From a checkpoint of a small image denoising model.
Model: 4.6M parameters, norm groupnorm.
Training: 11800 steps, batches of 192.
Data: trained on scattered letters and digits in many colours, 195000 training examples, 11.6 epochs.
Rows from block 5 of a small image denoising model, named by matrix and row number. Rows with one number belong to one channel. Each number is 128 + 32 x the weight over its row's rms, rounded and kept within 0 to 255. All counts start at 0. Numbers have three digits each.
After each channel's rows are labels from the 100 images, of 14976, where the channel reaches its highest value: "strongest on" is what is common among them. Only what is clearly more common there than usual is listed. The data: scattered letters and digits in many colours.
# convs0: first 3x3 conv (model.mid.1.convs.0.weight, 256x256x3x3, each kernel summed), inputs 0-255
# convs1: second 3x3 conv (model.mid.1.convs.1.weight, 256x256x3x3, transposed, each kernel summed), outputs 0-255

convs0.220:160130116132161120124134134114141135085157154107151154140128162156150102153119123158086131095062114148102105108148128092097113163139125139151111123131049202068195129104137130149156089087155119142112137114161161148114101191113131102125123151129157136100124112131113128151124102116114155122093105130109158190138130145110173093141154170108110120224139107139000181100122139101124123103102143089125119119145117107000079132158105140147115051159152099121126135121083113086079113170154078107125156141099130115157086129191044162138133123121063113095088180081107144103165129159093129129106138147097107102167054096131051156158117114086115121073145185149173154103122137085151091124115079073079131139133093136124103110175125100179128121133155127036114124112100101135135108096121089
convs1.220:050077168122121109137106123180100159146089161158175160067167060119207137091111133088131113124153130167114116161127118156151132179214152145086153169120102094174156104186153149108103134120143157127069104080136126136116110097130130104141140201171120117130139168109143077090122144145142092102225103079141166087061179096116109130080072113133122133056133151159214097147110156078186092120156127159130184123138093185148173151159064143175125121126109149157158104123152091125146177097159122170153094088146120097126123112111141146079093089172103091112198140139159170143105101143113119152161164108156112147128139133162121055131124123187123135140124115068149078149134138141107102165164157112150131112120147142129086123102180075124132135099124197131147090132114140124094129194149163
strongest on: the character 2; the character 4

convs0.12:110115132121144129129079114113151109143132133122172151105083086132106163103114115139068147109156167133151102153112161149085105123136074123150102082134140121071118134135115137097138098091164107120160124083137133132183102116124101149087102131152142125044132097092089148128130145123145058087101179166109101210157075091084194107125157168125161129240133085128117097118147121117100131084111157105094105153149178126089130135130077085130132160122149111160125217108115111085135183138185102147118132163137107129141138110127228127169145135143164174137211126108130083128127132106032141133102035163130133135102149164134125146096130149102130095126122108192116115145129147074114132155159115143069075161133107124111183084119095049164076140091130161046096081074127109164140104097156122
convs1.12:089136154121125147104086126164120113145092187134122152127119126096175150144125086138127029158128098135095102132183133139145106134161099146099116187091118131166114075163084143105101112109093164127064113111134175110102121171184175122167150080137191054114091123141133148162142150145116099111118080081165167080098107194151156128114072083104069133120097135179125091157144140103136058136172110102124115121103123140181149094176060153153116111071096123068089115107133064146131101123121100111156129113158090145089194146183156121076144142144086073081159100122167169125154125138157062211178124055170114153137084132107150124163190097171157140184105146101108135096163143139093101155127114175119151113132117184136155160080128137112157102084106150110133165120127098108098096088140072
strongest on: the character 2; largest: 2; the character Z

convs0.26:170019125133129060115140122122151146085160134088140183152157106099133118144088109147135164111134100088108136132136169139095130148098108128178125086213070086112138145121147131090201116145086093156125150123143120131125130075149103199124142107127121107122142143147109106140125094146139215172093171148076110157095051104151134128116126123130123136123109118110100135103128117110108129115155095079148149099090195099185115089137076144105106141099124120163110200148103138085133137086105120117114140143123164116128141129136063122136127194127000153090158158162146150128149162118106144126113059065129122082071084153144121123155125137149165132111116130076057133068092148143160130086119089099091112104114121148029181153073122121137133093062094121162101153118118155146185095118157087
convs1.26:131175150144162161154164181154126145156178129157157110135197081142151097099121098135136054129142181129071161127112082150123105128125086156055083124122124109105123112126112120119035101133121132137072110159124133077181090160131153134135089161149174161107138103105129103136106185131166156109115068133102158108137126074137083144083082106148120189114112144124121143150166097115160117083107179123122078146093100154093081139134156164146100158128151129066141183089142117154185138096148127144123176092123117124122099122109109138151148122096178127109189098118205108105147142118141144142118177127097158114129163084110087162125126102149105118188053148142146121247172117156058160160136110153168112174162064133163100103163106122166126096129109090079161076118054061109058133142128144
strongest on: the character 2

convs0.166:116034057144133040120115151154149150126106129113148153106058088187138155158148175100138157109140113118201106116139131143079081094157113152132140114104195124112063155126098101123125136058126114149111130117109109156132138144150097204146144089155135157139134132160064177109142112112163170124154117128183136144140138132159187092140145183093094090168121088110125118120095137115150123053147098121143143135145126094208127086191083104135131173136098115155120132180139134116116122130111081115109149158098085136167111174076127140175094123130119144100165143128105197133128156127167136170206101170119111150076189100108100114159099091134135063081060075076132116152128133095124141059158161147179122131141147140169184068131144129144134126161170131073101162102081133101139177151157190
convs1.166:156176141129137149132122126123156075133155172174167132156140064110072156115137157095067117129116181118164104125111114163114182196185151103117076099159099150144140142142095151121132087147115179199131144189112143080154152149132087121126137093201103134105146115088116123142145099138078103097187147137100094134125170115077138143094133084158135157173165112132179191114096144168107122153132130087109075098168176162160123163149115181145109139125169076118110155111112130125158153149195134155178100126194188191136107114142156172177153115154242149196140146148187116167183128140109135114108160173139093085114140144153118175135175135122078138166208123139125112117074145186126127136158123144114135135087129132064132101117146117103122194136154087195156104134153155168128076118101110
strongest on: the character M

convs0.251:124045113131117060111135139140113128163100181126093176137158116146136111104100132120168108171122143117134130121133158131100109162120078161145126128165100138152120113139111122112017140158123130208129126073120154122140100109128121143131125113132139128137178141102139118099150117156153140098086184160107091107108120065165173096147164112134090094151137100105034117110165109103165109132120097156123139139089105102040118123150125116106114000071139141166109151129123135085135097099105107174091160174142121092149129138079137133129111119118154127102211115134160106099155147105155104127118124090115123122129130111116098159126136127199181106144090115131065154168128130141112127000142129106158140082103139106012137103129161115162149115091101124118025132156158108119164098151127140
convs1.251:128140098116157177104111125142156114142182138168094092075123121086142110098118091130135128096164139122148143142132083104105168132103070186115094109107103090159118166134113123183138135070135126099076126083135090101110083090098142158109124151089132179049099091123069103178104155102128134093161101142174153137182136148109110095106091097125014176084134163219189120128149155097101134150118152127159169038151169204130133089134163128089152177124087130114092103134129133103112135139138180108144155097130132135109153118181027151131148098139138154142123211113124157109153048145113081133142200113133086156085176152142114165180156155099112111072129135187134096104125144092157131171095131115137147108153133178161146091139083122117139120206121124099175095140119137133113166108119130
strongest on: the character M

convs0.167:152150105141133092158110121135144088118099000170129129153182168148141146100139115101086144126129131125155113129109109142127120158129157142137119110112131116150086078124110141145142128093120128149114104129138102144128095139139110151168148136134112142169129093115177111155113107150161114099113169198121131157132058105172153113094113116106058139108178122112000106069101085134125094142135127144131135075114155098154139126130125113165086101152129126148177181120123127133115192058161112097120163168133105119123151144171147119112140094174140122129207165123046122196137088178085126161079074078131097114152124153155130087146152139133093097105118114144203114097113137099136113147148198160070038191104099107167181100150139094120139122106149129094102066111138150101153140122185126
convs1.167:079082208179144182135099103126066134161113163154095080106135111159154127108088105170159140129145077127120101133097154060094083127137128138090098129161069149127135094156219153145083132102123122125171182166148105115128136137150162201131182145101146185085157132094099090113068129174121098063154121152089125136128070085096082135134103190153150089145136143171106152120138131117099165134169140147091104186111128084107112140150088116158145130130122167153145110087105155115095125169184139116137152145184165175109131097136070158175097166067167130138139113156140124056156144106113105134097131184099161082171129126115133096100099097080135134162094124135106155165169126100120190138095153152182169123171113171094176079120121143157107119136152117088106111206116114122069083195180145
strongest on: the character 2; largest: 2

convs0.25:144113058157137081127116154116108139178127101134112212147096116107139130155060069104131131110110154098112104148152126126114131127132084140175114099102085117124142138144114140130156147172158139199120124074121123151082078083109083115175094091097127123088121174075093130132127096118145131092139206155118103180176179108125123123145158139127148102120149093109127113129145116139101142124123104145133138093151185130146127142125105132163141047122110119138133247118143122105129095126145105131106159134103108102088124134126076125190130168083000173112158151092133104100154157118067131134086064170111124109089059126112105096126109139175127143111109110139045140166137111103123121106101134144077100134156143127038147133108132119188146109040119121145186063166162107136184142113132138
convs1.25:127139172111175127161137113169115143107127176136159057150133078136135136085121117158111098159108116114091121096127069169125075177145134156088123142141055098069137124072123156123077129163191119119064085128082162051143134137127111189183162185107172100128112125137137133113107176124134136094162027146173168073150099114169143156060096094075086197122106179113138067124153144107159103113095152095138120156137105132112108082142120111120128227109118142083135131122147099188151160171108138148168082125124111124090166173135163167152159113097185143135076092087124123147121165139170127164133137077153169178170166121133132153130167092190154074183066187142147122127149136136129126156130151162095147153129124118146088118159113133105091131094145144139165089094089090100089089142131096
strongest on: the character 2; the character Z

convs0.81:131138174143147170083170120146141099022099118092161125181178104108084108100150101117113125109150089073153125149109144156106138085178090135150139100125069162098132123097129107180160158138128117122101134050146169133122110168102077148120105120150105164155184144137141062167102180180138079116126131170096154191138151085110195135113119149112076105204156130112087110100063118098188163134132164144112140142147088118099058140130102115130122162100123109104087098153063082179172093079148114116130118094112091134128135159194225114143128137157188122122092120106106144122109144103066148154129080100124149127096081131080133136106164144077121089147121107113059148141070160147171124163134062118177082131127143125220149121130132102151082187107136122153135135140127134096137132083157129
convs1.81:106125149190099159097167116140127119104140079104074148123122121124095117203100144168103110119117165190112098178168150069140079105114159191127133083150154098197070146147133087102117096105121123152167132166145060108140118090129133152055157117087125176174125122145135156133169125090121113141116179151162115159183132146141163150108094127158139069108134110180153115149088109139166130100119116141166133149117123155066119125081126141165105132120134144150184104115117172087088094135104111118109180138134159125106127096122083173069154098173000179107177121149128161162141082105205131131121185157142134093093144171163127141193145106120140090108089114168159092110117155144112160146135189181148179166047151176192120103154163170174142126149117147079134138122170128142115089127125178
strongest on: the character M; the character A

convs0.229:121127095091122133123168147160153116156124101164113184113100125087178114146058119129081140159153096094086190156082173159152091181138120139132124076167103151144113069113114181153139114202186104179136164130164132147092139130140146171158151152076094105097159160131120137154134132101156118147114171151162105170133035088119140156158111165031063131173118185134056140145131097134157079104143113112149111134141167102143118141128096146088108155119119088114112147107068126105127118093083098128084080132120138135127113064099104147160178181091058130095137104121084172118166120092132158146148071124147155124147073139031090169145133130165191111112125109132045089133117173090133102059140165116118124115122104108151188118121141117136135132139137162042158158149181103170115140110130125
convs1.229:103115183144153146150062140117099121179146193122134082177101147119141111068139080126127056047116129182070097133078090123132121124097131092116137171125161141154184156177117121112099097125086088180138106149147127141121104154135109109122124117147142137141092132093170144122109133175127071166125039099105139129107166132130093113101121146193148155130165121166160112152097143138137214104143137139083125125109130168138120131093173097192132109083156104105181172128170130128166132228132185109155196102160160205163146141130109129149106138143132141110147106150159115119089149173098140132095140097095146164123171127091131087030167095109122155214072082165187113124158093154114137099157125142134138136109128127149075133130111096108099119172183107092124087181085112060103110150153095
strongest on: the character 2; the character Z

convs0.179:136106140134148118093122161088147143125090117117148105146076099111111136108121093168115125117173164127136103154165100140182104130166138149157127160096237125182165099091121072139166125043140116102177113140095094153140155142160113142124108124147104099129200147165157134138159121119150165125101063110107116141115105098087175124156072134136127116213141080119107123078125114115171134121132141116122124142131070126035117131143076157171117085107138131105120089138151110015151156121138129088087135123156098107126129141172171135178111117149162149133069024083157210141125157110110120133104101091143149152132187132128140139102106144142067119076170120181152142125146147127165139178125191143107137181116142117121028155096125119155114104195145101049125062085096110124122112151138094
convs1.179:115110124152110161134121072200121108131146061153087167175147143095104107150108083146137147156134141165155104102130095111094160098160135178131075135075102153137204121136151144155158116113095149123110164128170194082123138079149160092098175125128155207170149179154154111089117099178092114100167182125087191120116167155132099155101125110032133094052104124154128134110145148129111148106108126065143119127124124144214166170135130151149120155113173108152138149136134113163119156125139137129190108149067087153112124128101136179111124123079167127142080173124048094168176043148130102125125132114109132117116082165147099099171134166140127123213169122154157111120108132113110152141155079161196104142103126149145183082137207125135183172114186121157130186101121161157122154154103095
strongest on: the character M; largest: M; the character H

convs0.46:080252132119129103123173107096099155101121157102157163108115085110243135162123173130131101112083109118174058130121166110126118115158119115110104046149101164119128117116137133121107208249109123157158162186107135118129199090132151150142139136137101088163105135109164168185125143124150151123098203118139127094131121116112156151149103138097127169122120132141084105144149142093080136108109105116121159091136134120158115087149120142088147130146103144106114173116133130130132108123120105104067149149102152116091084200145149101117088111142162153147118093157139153106114088132153119117130063090115152107168116127080104141129150112093107100179138127140035100126129093142158122106115032112193180130167130133091158117160125174183132135109141142043152059114096138117194164092116168
convs1.46:155052139127170155118119098139147156165140171169141098127153181143136113130166145193126116126127130153136140092125088215112129172139202185127170129185071131130149148121156138139200119095119159154143088080119127142149102163157106128055174127142100084142113181132096160145171115110101121146131116136071114185153190143159144122111136226152084139165176108132171121081113103149192169136091149158170134126122135145175168184141141145127149154111155086111176093117104146153118108149143148133160128102096152097117108126156158146208184101158132161105127130124139147137123151103131106168106129141116123170149138112179098164090221107181164121061126099143197077074116128205110121112125192135109106118104074083163112140167115111138081156156115185091157072132162183117134116147173127
strongest on: the character 2; largest: 2

convs0.134:109121091138130093104087141160158097186109112110143151113123132134111127125153114118126096153114136165139174123103128121107070122157129132143130010159095103038140116124143108113201170144170149073062130078175190112147145136118182128173107149133154143090112103131124157103125123133108246082130094169127115149148101138169137113131123086066069138087108146164115041160153125118154127110140156084063090143112093103135128128140126120068127082092123102160121140132128119218128184089134131133094093088094157127116086156094180141118137176110174123122140206102088105178155076138121143148105167137082130150117073136140076122114173146177161131129120091121068089160102147115110143081133082117077189128132180122075138157080131163123132141150138148086126064107083132123122128080134155
convs1.134:166158151144075140121099107075118148155141080157146099155067054124142111157115125095115170162114137091140136159116085144102120105103101173109139226121068100144047122081130028127138115094173109172151123183111114129113136129113087145120139104109102103099085100137107148188122129121182091144054133086165138165175138122124138116204137183089112134182134158121101122067107047121099085107110145164119137126204112138199117075112141104124102180152115110176108091156183135069095137176108068112122139081158110098144133102129120100141162084144093119109162127159165121128062142102160104200146154093176142117097168130111126119132143131091158099128104099112125093072113096182121098120099156174124162119110079045106115098157137140127128155120162137130151145130164143099129156184167112
strongest on: the character M